Rows from block 8 of a small image classifier, named by matrix and row number. Rows with one number belong to one neuron. Each number is 128 + 24 x the weight over its row's rms, rounded and kept within 0 to 255. All counts start at 0.
After each neuron's rows are labels from the 100 images, of 14848, where the neuron reaches its highest value: "colour at peak" is the nearest of a few named colours to the mean colour under the peak. Only what is clearly more common there than usual is listed. The data: close-ups of made-up surfaces with and without defects. In brackets: how many of the 100, against the usual share in percent.
# fc1: MLP up (model.blocks.8.mlp.fc1.weight, 480x160), inputs 0-159
# fc2: MLP down (model.blocks.8.mlp.fc2.weight, 160x480, transposed), outputs 0-159

fc1.77 [ 95 133 128 122  73 128 149 105 127 128 128 130 144 127 128 100 188  73 129 130 128 125 127 128 132 127 110 148 136 127   0 129 122 155  93 126 119 127 126 131 128 132 131 128 143 123 127 223 128 129 128 136 128 127 126 164 106 128 129 128 140 125 120 132 129 127 127 107 102 144 128 128 110 130 126 129 129 122 128 134 127 121 128 129 153 130 122 134 115 165 129 126 132 128 198 125 127 130 131 142 115 127 134 105 131 130 130 115 138 128 156 128 129 122 129 133 148  77 137  64  95  89 121 128 128 129 134 124 132 127   0 120 128  88 128 116 128 128 130 126 134 131 119 128  93 125 112 128 126 145 119 114 133 128 142 133 128 135 128 128]
fc2.77 [173 111 136 127 138  74 130 130 129 128 100 128 111 146  93 128 147 191 102 129 131 104 128 134  80 151 130 127 143 255 195 129 133 126 127 130 152 140 129 130 131 127 127  98 127 119 141 128 128 129 123 122 127 136 154 131 129 130 131 128 127 128 128 144 124 108  99 128  91 120 130 113 115 130 130 130 133 135 133 130 156  66 124 134  95 129 171 128 125 197 130 128 130 128 104 130 127 135  87 102 129  98 128 126  47 122 134 134 129 128 126  82 128 102 123 127 128 127 121 143 126 116 128 124 163 132 128 117 176 107 111 160 120 128 126 153 129 119 128 133 172 115 150 152 156 154 145 125  57 128 128 130 128 199 161 117 116 121 128 121]
colour at peak: green (31 vs 13.4)

fc1.260 [155 116 132 123 104 138 126 197 138 129 128 144 129 127 118 118 116  49 122 111 146 178 141  91 128 123 131 138  84  92 133 117 115 132 123 164 130 143 125 126 137 127 150 135 123 132 194 126 141 129 128 120 116 118 131 126 124 132 127  68 127 114 117 127 129 129 165 146 109 116 141 108 118 130 130 140 118 128 131 127 138 124 133 117 120 131 130 123 120 130  79 132 170 126 127 158 131 137 118 129 127 189 111 126  61 101 100 127 175 125 109 128 118 130 129 120 133 128  99 162 129 135 170  88 139 129 129 132 135 152  35 130 102 151 206 125 101 126 128 126 130 127 129 185 139 135 131 123 122 141 123 134 185 147 188 125  79 105 154 145]
fc2.260 [155 131 128 124 127 128 139 123 127 121 121 127 138 125 202 120 108 130 137 112 142 163 129 128 157 129 136 119 130 111 127 126 131 130 128 133 108 124 128 130 136 128 165 129 122 125 124  86 128 133 128 156 113 128 124 122 112 127  82 143 112 126 129 137 129 174 159 170 131 135 146 154 145 128 132 128  83  86 120 132  90 176 123 127 131  91 126 194  55 103 115 126 138  84 147 130 153 132 121  95 130 195 120 108 175 122 129  93 127 125 151 169 150 123  83 129 128 109 176  39 121 124 127 115 108  57 128 120 139 143  77 133 145  65 128 128 129 129 127 132 134 120  97 112 122  67  97 110 129 132 128 129 129 123 134 128 126 149 127 153]
colour at peak: grey (67 vs 33.2)

fc1.255 [158 128 128 128 144 127 119  35 119  99 253 131 128 182 127 128  82 140 128 129 128  66 118 128 128 125 116 140 122 128 134 168 174 131 130 128 129 127 200 129 123 122 129 136 135 133 128 101 131 127 128 130 130 123 128 129  66 129 114 129 150  97 183 128 134 120 134 109 128 119 128 128 117 127 129 151 128 145 127 144 117 124 128 128 126 127 103 132 108 129 134 137 128 131 149 131 227 122 129 161 113 128 132 112 112 114 136 124 220 183 130 128 128 135 124  96 128 128  92 133 122 128 128 128 128 124  94 116 135 128 128  97 128 130 128 184 142 129 125 124 128 127 117 155 158 117 134 128 129 130 144 123 128 122 115 145 128 134 139 128]
fc2.255 [137 125 101 133 145 141 101  95 127  94 128 188 127 128 121 128 112 128 102 171 109 179 141 128 128 139 136 134 155 128 109 148 154 165 152 128 142 119 128  91 104 125 128 135 168 103 129 114 122 129 127  97 115 100 128 151 156 213 128 128 128  87 127 120  89 129 128 120 109 127 167 130 123 128 138 129 134 223 122 160 126 128 106 128 142 128 172 136 132 146 128 146 128 124 128 129 114 196 128 130 128 129 129 128 142 128 170 129 179 128 127 128 131 127 127 124 110 153 121 138 130 127 128  78 127 122  41 117 130 128 130 114 120 126 126 125 114 129 127 143 127 120 109 123 122 178 178 135 123 129 165 193 128 122 182 184 118 101 152 128]
colour at peak: pink (37 vs 17.7)

fc1.60 [131 157 155 127 136 136 113 107 129 130 133 146 118 176 141 131 152 117 164 133 207 129 124  86 127 129 141 120 117 135 132 138 110 131 139 132 135 134 128 191 129 130 127 126 104 100 130 117 119  87 129 129 116 123 130 114 126 128 139 100 142 103 139 123  75 119 152 142 121 139 109 125 133 164 172 141 133 100 161 122 151 130 118 122 161 133 148 127 161 128 132 124 128  33 116 145 129 113 119 101 107 120 124 191 112 123  90 122 174 127  81 128 125 147 128 132 155 131 112 129 123 115 124  35 160 125 112 125 126 128 128 122 119 152 139 133  61 128 131 147  71 127 101 184 104 113 124 113 137 126  94 120 130 181 170 126 154 123 135 124]
fc2.60 [146 134 127  57 129 127 185 126 127 128 126 128 128 133 128 126 136 141  94 143 142 133 128 128 108 179 151 121 149 128 130 126 130 130 128 129 126 172 127 165 128 112 128 129 128 141 109 128 128 127 121 139 115 124 126 117  70  92 143 128 127 129 128 172  71 174 109 166 136 128 129 120 128 128 129  79 124 128 109 128 118 186 148 138 129 130 118 142 125  98 132 127 133  84 122 109 128 122 117 128 121 149 127 124  82 128  65 127 128 129  58 128 121 187 130 138 128 100 126 151 125 129 128 128 128 128 127 168 106 108 122  75 134  69 114 128 169  89 171 115 126 122 113 195 178  85 189  82 128 128 125 126 129 139 140 128 128 133 128  81]
colour at peak: brown (70 vs 26.7)

fc1.405 [132 109 148 118 128 129 164 145 134 130 129 128  39 131 130 123 126  46 129 138 133 187 128 104 197 128 109 129 131 128 108 142 124 157 117 131 123 120 127 109 128 130  56 157 169 225 130 121 130 133 140 141 137 120 134  94 116 125 131  95 102 129 132 120 132 120 126 125 128 128 134 129 128  94 129 119 146 158 136 104 139 132 119 126 146 131 129 124 123 129  84 132 157 117 128 127 115 115 161 110 127 173 128 128 102 122  78 110 128 127 128 125  71 118 129 105 165 130 127 116 121 190 132  95 133 102 159 136 131 128 120 131 103 139 147 140 127 123 114 132 107  62 145 164 200 110 119 156 166 134 132 142 133 129 127 115 116 126 128 148]
fc2.405 [119  91 151 139 124 160  90 115 128 144 127 132 120  89 125 128 127 126 128  71 154 132  83 128 169 114 129 136  97 131 127 128 101 134 125 120 133 128 136 147 131 144 126 104 129 132 116 127 166 128 146 122  96 126 141 138 137 107 121 129 128 154 107 127 128 176 199 130 126 129 128 120 118 127 121  88 125 126  94 132 131 120 154 128 125 142  67 128 129 128  97 128  20 120 130 127 130 142 173 135 127 160 128 119 128  99 106 130 110 128 157 128 148 152  60 128 127 127 233  58 126 158 127 129 141 124 127 127  99 161 129 144 127 103 156 127 116 124 146 133 144 152 125 172 122 128  99 131 162 154 130 129 128 163 168 136 150 138 136 143]
colour at peak: pink (39 vs 17.7)

fc1.69 [119 139 172 133 130 145  99 126 129 113  59 174 125 153 133  92 128 135 126 112 129 150 126 113 115 132 127 130 104 187 122 130 114 111 126 184 137 255 128 117 124 154 137 126 150 115 127 128 120 134 128 137  74 126 126 119 143 147 132 115 160 116 127 128  98 123 100 137 122 128 117 121 127 131 121 128 119 130 111 155 118 102 128 133 132 142 192 126 128 138 128 117 136 116 127  89 126  67 132 103 126 136  88 123 141  84 172 143 100 119 128 129  95 128 127 144 137 142 134 100 153 140 121 101 135 108 135 106 129 128 107  89 129 127 137 108 168 109 157 131 128 111 140 133 142 111 127  74 142 129 132 127 128 131 113 201 126 182 174 131]
fc2.69 [137 114 123 133 128 125 129 139 141 127 129 136 109 115 146 126 101 118 191 123 124 129 129 127 116 128 129 122 118 129 130 131 128 115 129 126 173 102 128 123 126 135 151 126 129 130 110 121 120 139 130 127 144 128 128 185 188 108 113  92 115 169 158 119 139 115  91 130 120 132 157 144 130 127 129 123 131 127 140 172 101 129 129 102 115 130 135 140 136 119 146 135 132 137 125 128 127 128 125 111  68 127 129 131 129 117 187 120 170 127 189 126 139 105 129 115 129 121 190 103 156 119 129 140 138  96 129 124 127 128  85 128 135 176 103 130 112 151  86 126 130 152  91  65 114 129  36 193 128 126 129 128 127 130  82 135  40  94 123 196]
colour at peak: green (46 vs 13.4)

fc1.399 [ 96 139 159 101 137 176 132  94 127 108 127 127 129 129 121 112 124 130 127 130 124 205 129 124 134 146 160 112  99 127 129 133  92 111 150 128 142 124 166 135 128 139  95 129  89 132 124 130 119  81 129 117 109 144 131 147 129 127 129 153 166  78 125 129  90 126 124 124  79 141 110 128 151 143 128 107 122  99 120 117 126 115 107 135 125 134 125 121 213 131 114 167 114  82 196 157 202 126 127  69 130 109 132 176 164  53  55 110 125 182 106 146 132 129 140 146 158 146  80 134 125 122 113 133 128 129 119 111 130 128 131 102 127 103 126 109 119 133 127 139 108 105 122 126 128 122 123 150 126 148 114 128 111 132 135 127 140 130 159 128]
fc2.399 [158 113 157 117 117 130 157 128 128 156 127 125 128 118  98 126 127 145 130 188 138 112 109  99 124 190 153 130 129 128 129  86  61 119 129 131 138 143 128 150 185 126 128 115  80 131 100 141 130 129 128 195 129 187 124 129  61 129 139 125 134 143 129 147 123 134 124 133 133 126 131 126 141 127  74 120 128  88 108  93 124 139 131 131 130 128 120 123 126 131 126 101 130 129  70 127 128 127 129  90 124 129 128  63  47 129  55 115  97 128 104 127 127 127 128 139 129 124 140 123 125 132 128 165 128 126 132 154 123 122 128 130 133 122 128 128 154 122 132 126 125 128 128 167 137  72 129 122  84 132 112 101 129 183 129 130 124 198 126  90]
colour at peak: brown (70 vs 26.7)

fc1.262 [134 127 133 121  86 128 130 163 140 108 138 175 101 124 109 141 162 111 151 115 165 127 128 109 102 133 145 132  67 160 134 113 155  92 129 157 143 124 128 139  91 118 137 126 102 167 217  31 124  79 194  81 130 173 154 124 126 164 115 122 144 128 115 113 136 130 119 120 129 105 121  87 138 128 124 134 119 125 124 119 145 149  93 144 108 130 147 148 132 128 121 146 105 121 147 126 122 128 128  97 118 121 115 126 129 125 131 128 130 115 118 165 127 104  90 114 132  99 142 124 141  65 127 134 132 123  82 129 145 134 124 123 155 133 132 157 121  82 135 136 113 161 157 100 128 124  95 200 117 155 152 127 130 168 119 117 134 131 117 130]
fc2.262 [146 191 106 115 114  74 114 115 120 154 154 131 125 139 165 126  98 113 126 105 128 141 127 111 111 146 128 175 151 112 192 126 139 131 105 118  85 137 127 118 112 126 126 164 143 137 138 118 126 127 166 135 124 137 134 101 125   0 134  97 129 123 135 137 114 120 146 135 135 108 134 135 171 161 198 160 133 125 114 137 127 129 133 112 112 126 132 125 134 127 142 142 129 124 146 131 154 128 122 133 127 130 119 138 183 128 158 133 105 128 147 169 124 127 161 161 140 122 154 113 163 108 128  96 118 138 167 109 132 127 103 136 134 156 160 130 131 145  96 121 101 127 159 128 116 139 123 125 147 117 126 115 128 108  96 127 160 117 130 127]
colour at peak: green (31 vs 13.4)

fc1.350 [128 113 126 148  72 128 131 129 121 139 117 117 129 128 135 123 129 146 143 124 131 157 130 138 118 124 125 110 129 143 119 111 128 120 138 128 163 130 152  68 124  86 115 127 127 129 131 109 204 131 139 128 132 124 129 185 128 121 144 128 130 132 128 108 136 129  92 129 122 128 132 126 129 113 144 111 132 167 144 103 132 107  92 123  99 130 134 119  86 135 129 128  92 126 126 104 201 147 166 128 121 125 126 159 160 126 134 113   8 167 166 121  43 118 126 132 128  61 163 125 132 157 125 129 125 115 127 136 129 131 130  88 184 117 138 159 131 157 136 153  99 117 164 121 127 107 139 112 127 123 128 126 128 145 147 110 158 181 128 116]
fc2.350 [135 141  78 139 128 128 128 113 128 153 127 102 126 207 156 127 148 123 126 121 130 128 127 127 128 139 132 128 209 128 128 163 128 155 127 136 129 137 128 129 120 132 134 122 127 155 130 140  89 112 127 127 130 128 129 101 128  58 128 131 123 127 139 122 128 194 180 192 128 128 142 127 128 186 150 127 128 114 164  78 102 162 124 127 126 153 130 128  97 118 138 128 128  92 124 107 128 136 128 128 129 120 134 129 106 129 117 167  19 127 135 135 157 136 128  92 128  70 160 128 124 138 128 129 138 128 131 127 111 127 122 126 157 103 138 128 229 146 163 122 123 129  97 109 125 129 104 127 126 125 129 133 129 159 118 108 128 140 129 129]
colour at peak: brown (55 vs 26.7)

fc1.153 [139 131 139 129 131 128 154 127 229 136 149 128 140  97 127 127 129 154 132 125 128 131 127 173 113 133 100 139 144 128 122 128 130 128 120 128 114 204 129 130 128 176 128 127 126 126 110 138 169 142  93 143 129 129 119 131 128 126 122 136 130 100 158 138 104  35 169 131  76 127 121 126 134 132  92 119 127 123 125 134 184 131 128 128 174 127  69 127 130 136 128 134 128 128 175 126 107 120 128 106 128 129 116 157 119 124 144 111 143 154 128 127 169 131 126 129 101 126 112 124 126 154 126 124 174 132 140 124  70 147 128 135 128 123 122 123 108 128  96 130 131 121  89 170 154 128  61  68 128  88 111 133 196  94 128 144 138 122 130 128]
fc2.153 [127 129 129 119 106 112 131 127 135 134 128 110 132 133 135 128 138 129 128 125 128 126 106 128 129 127 127 135 129 122 142 128 107 128 129 128 129 162 129 126 127 137 127 129 128 151 128 129 127 128 138 128 113 128 130 128 135   0 127 128 128 128 126 138 112 127 128 127 128 129 126 127 124 148 143  98 128 141 144 128 128 128 127 143 112 128 111 128 128 129 128 126 128 128 125 126 128 127 128 128 129 131 130 127 130 128 127 146 126 128 129 129 130 133 128 128 137 127 133 128 128 155 128 128 132 148 159 128 104 158 127 128 127 127 129 137 149 128 126 128 128 145 123 128 132 127 129 148 135 128 128 128 128 164 131 115 129 137 123 127]
colour at peak: green (32 vs 13.4)

fc1.296 [119 128 159  90 123 128 127 123 131 119 129 128 130 139 129 145 122 138 125 128 127 118 128 131 135 129 129 127 117 255 172 126 128 117 160 111 144 126 155 132 119 152 161 128 116 133 127 133 129 132 107 128 129 170 132 128 124 125 128 129 144 124 124 129 140 113 128 125  64 107 108 131 128 130  92 117  98 114 113 144 136 120 129 140 139 130 128 124 175  60 131 146 114 127 179 135 126 123 116 110 132 127 182 112 178 129 129 131  65 130 106 128 129 150 127 136 128 129 141  38 102 129 129  93 157 131 122  91 131 127 129 140 129 129 127 106 123 108 109 155  70 131 117 128 165 130 129 131 155 160 128 117 140 128  97 124 128 124 133 150]
fc2.296 [136 143 128 126 141 127 153 137 128 125 123  99 127  90 126 128 127 247 138 142 128 114 120 121 128 128 127 126 128 228 145 115 121  94 160 127 124 130 127 125 133 113 137 129  84 126 131 136 122 131 129 159 114 196 133 157 129 142 126 120 119 128 130 103 150 133 104 129 129 129 106 129 127  96  33 122 128 128 142  96 115 117 200 135  84 103 144 131 108 127 149 128 127 126 120 111 129 125 109 104 145 130 129 128 110 129 130 130 133 128 129  91 140 104 114 128 129 128 128 147  65 154 129 138 161 106 133 119 128 127 142 127 128 128 125 151 129 124 124 126 128 128 121 115 155 116 128 193 101 127 128 117 126 136 130 127 128 148  59 203]
colour at peak: green (32 vs 13.4)

fc1.456 [129 116 126 130 125 115 127 142 153 134 125 135 129  96 127 127 128 140 136 125 122 142 131 121 129 175 106  67 137 120 108 136  92 115 130 144 159 124 127 110 115 121  83 131 129  69 123 134 135 149 116 128 113 133 149 128 121 133 115 146 124 128 143 131 155  66 148 115 132  92 126 129 147 122  96 113  99 125 120  95 126 123  96 129 158 168 129  96 123  93 139 125 128 122 133 188 136 156  98 155 130 171 121 149 129 124 136 119 126 128 143 128 126 152 169 155 119 128 126 127  93 155 101 125 162 120 149 140 127 191 119 127 232 182 166 130 124  93 120 128  82  57 173 118 139 130 128  97 151 124 209 127 131 145 131 133 119 127 150 133]
fc2.456 [128 138 127 107 131 109 129 137  92 101 138 213 140 130 112 127  65 130 136 153 172 157 128 129  88 144 128 130 129 129 136 120 128 127 119 129 114 128 127 130 120 117 128 153 179 132 132  53 158 147 118 135 129 127 124 127 107  40 146 129 134 133 133 124  68  81 108 118 124 128 134 136 136 138 164 134 132 147  93 187 128 128 129 120 136 125 139 127 145 117 109 139 153 127 126 147 128 126 146 124 102 129 128 126 174 103 142 139 149 128 123 131  96 129 172 149 128 168 125 143 128 114 128 129  56 127 127 108 165  77 124 127 128 163  50 129 128 139 103 124 123 113 162 116 130 122 141 127 121 140 125 122 128  76 124 181  87 115 128 128]
colour at peak: grey (61 vs 33.2)

fc1.469 [129 148 128 124 164 188 110 248  93 125 123 212 129 130 167  98 136 131 158 126 128 131  86 128  91 131 118 164 162 128 115 128 149 123 129 145 127 180 192 120 128 128 184 127  62  91 161 135 109  86 113 149 117 144 121 116 101 122  56  74 134 124 126 124 126 123 123 128 128 121 132 121 139 128 130 126 151 128 130 133 132 126 129 120 116 126 132 128 125 113 162 120 120 131 109 130 123 128 134 130 125 132 154 126  81 128 140  83 131 127 118 128 133 153 135 141 161 123 124 135 176 130 115 129 128 121 110 123 101 126  96 175 124 132 127 121 180 138 120 123 130 138 127 127 121 128 121 120 133 129 148 158 129 128 122 173 110 151 130 128]
fc2.469 [130 151 128 159 107 131 135 240 128 131 129  14 125 126 128 125 129  82 164 137 125 113 131 128 129 112 130 111 116 108 129 115 133 125 191 129 172  82 128 127 128 124 162 130  99 136 128 128 124 128 165 129 128 128 120 143 175 130 125 119 129 126 138 116 154 130 126 119 132 126 127 128 128 106 127 127  86 104 139  92 126 130 115 136 131 116 137 148 123  42 162 129 130 126 154 164 129 130 133 128  97 158 129 157 111 129 125 119 141 129 134 127 145 134 163 127 130 129 161 133 126 125 128 186 136 126 142 141 129 122 125 119 148 130 136 124 107 137  84 107 122 148 120  56 110 128  80 187 116 128 114 132 128 142 128  98  78 128 123 133]
colour at peak: pink (37 vs 17.7)

fc1.476 [129 175 201 123 136 130 123 141 118  56  74 127 128 128 111 125 112 120 128 130 128 157 130 130  85 139 136 121 152 127 138 181 130 142 128 127  70 128 130  46 142 141 130 129  74 130 128 149 123 111 109 123 128 118 137 153 110 144 121  73 120 128 159 128 131 114 206 133 140 122 126 132 143 123 132 128 118 168 142 128 128 127 129 119 122 129 130 131  98 119 128 132 205 128 164 155 126 196 108 136 149 128 113  89 125 126 132 100 123 130 138 129 128 127 127 134 128 133 106 126 116 139 156  87 128 126 166 117 100 139 129  87 126 131 127 123 134  41 103 127 128 116 127 128 130 130  67 127 134 117 129 105 121 156 128 138 135  87 128 118]
fc2.476 [124 130 122 110 130 129 127 128 126 129 128 128 127 146 141 126 126 124 152  18 130 133 128 125 128 130 122 131 111 107 130 126 138 127 127 112 140 152 128 138 139 126 156 128 127 151 127 166 134 128 154 128 128 126 108 132 127  27 128 128 130 129 136 121 128 132 131 126 120 117 130 127 134 227 126 235 126 127 128 141 186 130 157 129 136 146 133 121 131  40 127 108 138 128 126 130 128 126 129 139 124 129 130 114 129 122 174 128  60 128 123 127 157 133 129 128 128 180 129 127 137 113 128 129 109 127 126 106 159 229 152 136 128 133 124 133 129 127 135 139 125 121 142 128 142 124 147 139 176 131 124 118 129 127 142 130 118 125 123 123]
colour at peak: pink (37 vs 17.7)

fc1.398 [125 128 131 130 103 127 128 113 120 108 126 129 128 112 124 132 135 126 120 132 132  97 128 127 134 107 120 123 136 117 105 138 191 128 128 130 128 129 144 119 167 162 129 123 128 121 255  83 146 126 170 130 129 123 128 127  74 143 135 130 126 132 125 127 139 139 127 154 110 114 138 132 128 120 147 133 169 181 116 127 134 126 123 133  38 124 102 131 125 123 164 146 126 128 126 128 129 127 127 127  48 128 113 106 152 139 125 128  94 232 190 130 131 123 129 134 120 118 163 118 132 131 130 123 129 117 127 129 128 129 128  82 125  92 122 145 127 134 122 132 129 127 145 102 148 141 140 134  61 128 128 121 151 133 120 123 127 122 121 131]
fc2.398 [130 138 129 108 131 127 131 128 127 131 128 127 172 135 132 128 124 133 122 140 129 189 129 127 129 201 131 147 137 128 153 126 134 146 133 131 122 156 128 129 110  42 138 131 127 167 121 123 128 128 113 128  63 121 128 128 125  29 129 128 129 128 126 124   0 129 127 129 126 128 132 129 128 128 135 128 128 128 128 126 127 131 130 141 128 129 134 130 124 125 128 126 132 129 105 127 154 127 128 124 124 129 128 128 128 128 123 130 129 128 122 128 128 134 129 129 128 165 126 130 128 133 129 131 105 128 127 128 131 125 136 128 126 109 128 136 248 126 129 124 127 110 120 126 150 127 206 125 128 128 128 129 128  74 130 129 166 128 125  85]
colour at peak: brown (75 vs 26.7)

fc1.273 [142 125 134 129 121 135 110 131 126 140 132 122 127 127 118  48 108 134 149 124 133 144 127 128 120 135 126  99 129 128  99 127 146 137 128 186 128 130 128  97 129 112 131  85 138 129 138 175 159 133 120 128 128 127  97 127 127 125 160 153 132 129 128 129 132 128 195 105 128 120 138 118 157 127 122 124 107 128 213 136 124 142 108 129 129 127 135 101 121 117 129 131 255 128 151 138 137 131 128  92 149 129 124 159 129 123 128 129 150 134 130 129 128 129 133 104 129  75 131 130  83 181 145 127 122 128 128 145 109 157  92 126 129 128 145 148 124 134 129 128 125 118 192 157 154 108 120  80  74 123 126 122 111 128 163 118 126 124 130 128]
fc2.273 [156 132  76 128 109 128 127 139  88 129 128 127 135 143 104 127 131  15 127 134 147 127 127 145 108 120 128 171 158 125 130 127 157 127 127 135 125 130 132 150 106 129 124 128 148 101 135 127 126 127  98 129 130  96 122 103 100 105 133 120 133 127 136 107 128 180 126 177 126 127 146 140 156 141 145 127 128 111 127 129 129 137  92 124  89 129 191 125 100  92 129 128 128 125 128 154 115  88 177 130  70 123 129 130 124 129 132 141 150 128 126 132 101 129 127 127 126 157 147 125 131 151 127 127  60 135 128 126 191  90 128 116 128 126 127  99 146 128 157 144 127 126 139 108 137 130 159  69 105 127 127 130 130  94 130 177  53 137 206 115]
colour at peak: green (44 vs 13.4)

fc1.391 [170 119 125  94 125 115 130 130 106 154 139 127 129 127 108 127 127  70 132  70 181 121 131  87 191 120 131 121 133 102 141 170 104 135 111 127 128 127  91 117 128 118 100 132 129 122 150  90 127 132 154 133 132 128 146 116 120 131 129 119 127 129 126 122  79 124 159 160 138 126 168  99 107 181 130 126 129 136 137 126 156 137 130 150 129 129 138 120 130 150 124 113 138 128 132 169 125 105 131 129 128 229  57 145 127  93 127 132 102  94 129 115 122 125 127 129 114 136 118 125 129  75 152 125 128 129 137 129 173 208  73 132 126 132 196 137 121 125 126 136 128 126 130 129 134 154 136 107 129 129 125 142 134 128 172 127  79 114  89 161]
fc2.391 [127 115 131 143 124 175 191 105 132 128 128 129 128 127 144 129 128 129 128 130 128 124 127 154 252 117 128 122 127 126 119 129 127 128 157 134 134 126 128 128 129 158 145 119 104 123 126 128 142 127 128 128 131 128 129 128 123 128  98 129 129 138 118 129 175 194 152 128 129 139 128 127 127 127 129 128 127 127 128 128 129 128 128 128 131 111  88 125 100 128  99  98 134 128 132 129 128 131 127 127 129 131 126 109 139 125 128 103 128 128 134 130 174 112  65 130 128  82 136   0 128 128 126 130 136  65  92 130 121 204 125 129 128  72 153 128 128 129 191 133 127 129  80 109 120 114 125 129 127 140 128 166 128 157 128 155 129 124 130 128]
colour at peak: pink (41 vs 17.7)

fc1.203 [128 127 129 128 126 129 145 139 139 127 150 132 103 127 148 124 150 173 175 129 128 189 130 142  92 128 113 135  70 133 145 130 127 141  90 123 141 152 124 123 127 126 128 124 160 156 129 142 128 131 128 104 127 122 139 173 142 132 147 115 100 125 122 110 122 125 129 137 129 128 161  98  96 134  73 126 128 129  96 128 122 125 130  92 115 196 139 125 130  94 174 126 166 128 156 136 133 153 127  95 123 129 127 133  77 138 128 133 142 124 143 119 126  68 129 127 154 105 165 187 126 213 157 131 149 116 109 126 128 137  71 128 106 135 128 131 116 120 151 127 128 129 130 131 135 128 127  61 131 128 129 115 128 138  82 125  18 111 127 130]
fc2.203 [126 124 131 143 129 129 117 126 156  11 128 127 180 127 130 128 130 129 124 201 127 115 130 128 119 127  91  90 151 129 107 180 127 119 118 150 101 124 125 125 165 156  52 201 133 127 157  80 110 120 128 159 119 138 128 108 127 126 118 131 106 127 127 167 129 128 105 126 153 134 113 143 125 121 164 125  69 167 145 140 121 127 127 128 128  76 104 128  92 130 128 131 145 127 184 129 128 125 111 131 128 150 128 127 144 128 131 112 153 129 138 122 140 125 128 114 128  96 118 180 115 185 127  87 138 127 129 144 121 150 101 128 162 128 128 128  80 128 129 112 126 128 100 127  67 152 125 127 144 106 130 131 129 119 127  91 127 128 119 138]
colour at peak: green (35 vs 13.4)

fc1.462 [124 128 129 150 115 143 125 123 120 139 126 128 128 127 128 128 127 120 140 129 127 143 100 128 132 113  96 157 129 132 120 128 172 121 132 185 150  89 119  96 127 161 127 128 124 117 129 145 150 136 147 140 128 147 113 112 118 128 127 107 158  70 115 128 142 125 119 126 145 112 134 126 166 129 120 106 115 107 130 132 126 131 126 134 127 131 131 127 177 138 129  68 230 127 130 141 161 140 126 115 126 128 132 192 153  65 126 128 236 126 131 128 127 142 123  45 134 124  99 199 104 151 169 127 128 128 127 106 129 198 128  66 133  93 130 127 132 128 130 121 119 127 127 127 125 128 128 111 138 133 159 105 128 130 148 113 132 131 128 128]
fc2.462 [166 144 128 118 173 133 128  53 128  94 129 160 127 128 128 143 131 123 104 128 131 125 186 142 118 134 162 124 183 129  91 193 173 163 166 152 128 128 127  91 127 136 115 100 129 118 129 118 127 128 118 108 138 127 129  97  63 128 157 150 138 132  98 124  98 134 179 130 128 139 207  97 128 128 130 126  95 128  78 119 129 130 121 119 124 166 130 128 126  97  90 128 154 129 129 132 100 106 135 129 118 129 123 128 132 130 109 135 134 128 100 125 128 149 128  87 125 129  84 127 128 132 128 113 128 100 109 143 120  83 172 127 123  76 132  59 153 128 162 124 144  89 125 129 126 128 134  77 128 128 171 170 127 114 124 128 118 132 154 132]
colour at peak: pink (37 vs 17.7)

fc1.163 [129  92 153 142 127  99 173 129 122 128 189 129 128 192 171  62 111 129 138 128 139 143 105 128 154 133 105 119 140 131  77 175 123  90 130 133 127 129 135 136 129 116 104 134 131 132 127 138 113 143 129 125 128 132 178 111  97 124  84 141 128  92 127 130 132 117 113 104  84 135 120 139 135 143 121 212 160 117 115 123 159 127 122 132 189 128 127 152 130 141 132 106 129 134 147 129 139  92 147 123 122 141  99 170 122 125  74 100 144 138 163 130 101  52 106 101 145 125  87 129 146 105 124 128 128  89 138 121 144 135 126 124 128 110 133 123 134 118 166 191 126  92 143 144 118 109 100 127  55 140 126 136 136 135 130 128 118 139 128 133]
fc2.163 [138 113 108 135 125 131 104 132 136 132  95  58 116 126 131 129 129 129 131 114  84  66 136 153 141  60 138 146 108 128 133 105 126 100 159 117 159 124 130 124 133 153 138 126  96 118 149 152 112 112 149 128 101 136 131 165 145  57 146 137 145  81 122 127 160 149 150 131 119 131 116 129 100 131  87 128  86 140 131 134 149 127 131 127 127 128 123 129 128 138 149 113 136 126 117 146 110 124 126 129 183 125 129 128 116 141 174 123 144 128 130 128 137  77  76 112 130 179  97 117 129 130 126 120 129 124 112 112 132 171 181 124  83 124 184 155 126  88 126 219 137 127 126 110 150 135 170 165 107  99 129 161 131 137 184 126 131 139 128 134]
colour at peak: pink (50 vs 17.7); white (28 vs 5.2)

fc1.200 [170 145 176 138 125 149 120 124 125 130 122 151 115 164 132 152 121 143 132 123 136 114 128  88 120 135 119 127 114 151 121 208  69 121 123 126 159 128 161 136 118 128 169 128 110 115 150  91 149  90 120 125  75 161 124 124 126 139 124 129 142 131 163 134 185 114 154 136 123 112  93 118 132 122  94 127 126 131 125 123 124 179 125 129 142 128 141 131 167  74 109 128 128 125 131 150 167  65 123  95 152 146 128 126 148  99 110 139  93 128  89 138  98 181 124 119 123 126 127 117 112 129 128 116 132 128 149 116 106 128 126 121 144 128 127 130  82  95 126 129  61 121 199 135 193  95 120 127 128 131 161 132 126 174 126 133 132 176 135 153]
fc2.200 [106 128 121 130 138 196 137 128 171 128 120 122 143  96 129 130 110 162 129 160 127  75 125 130 137  72 108 156  91 126 129 126 123  74 174 128 127 115 128 105 125  77 130 127 126 132 128 130 126 127 129 123 112 129 129 185 135 128 109 140 105 131 124 130 137 129  97  87 129 133  87  91 111  79 132 143 139 130 150 161 166 100 179 192 170  80 128 135 159 155 118 118 130 131 130 118 115 130 128 142 120 155 128 124 147 118 155 128 188 128 167 130 166 129  92 135 120 132 121 127  94 121 128 134 157 116 110 124 119 142 160  75  80 109 155 163  93 145 160 171 129 142  99 119 151 150 128 148 113 127 129 164 128 128 115 147 177 126 101 129]
colour at peak: brown (69 vs 26.7)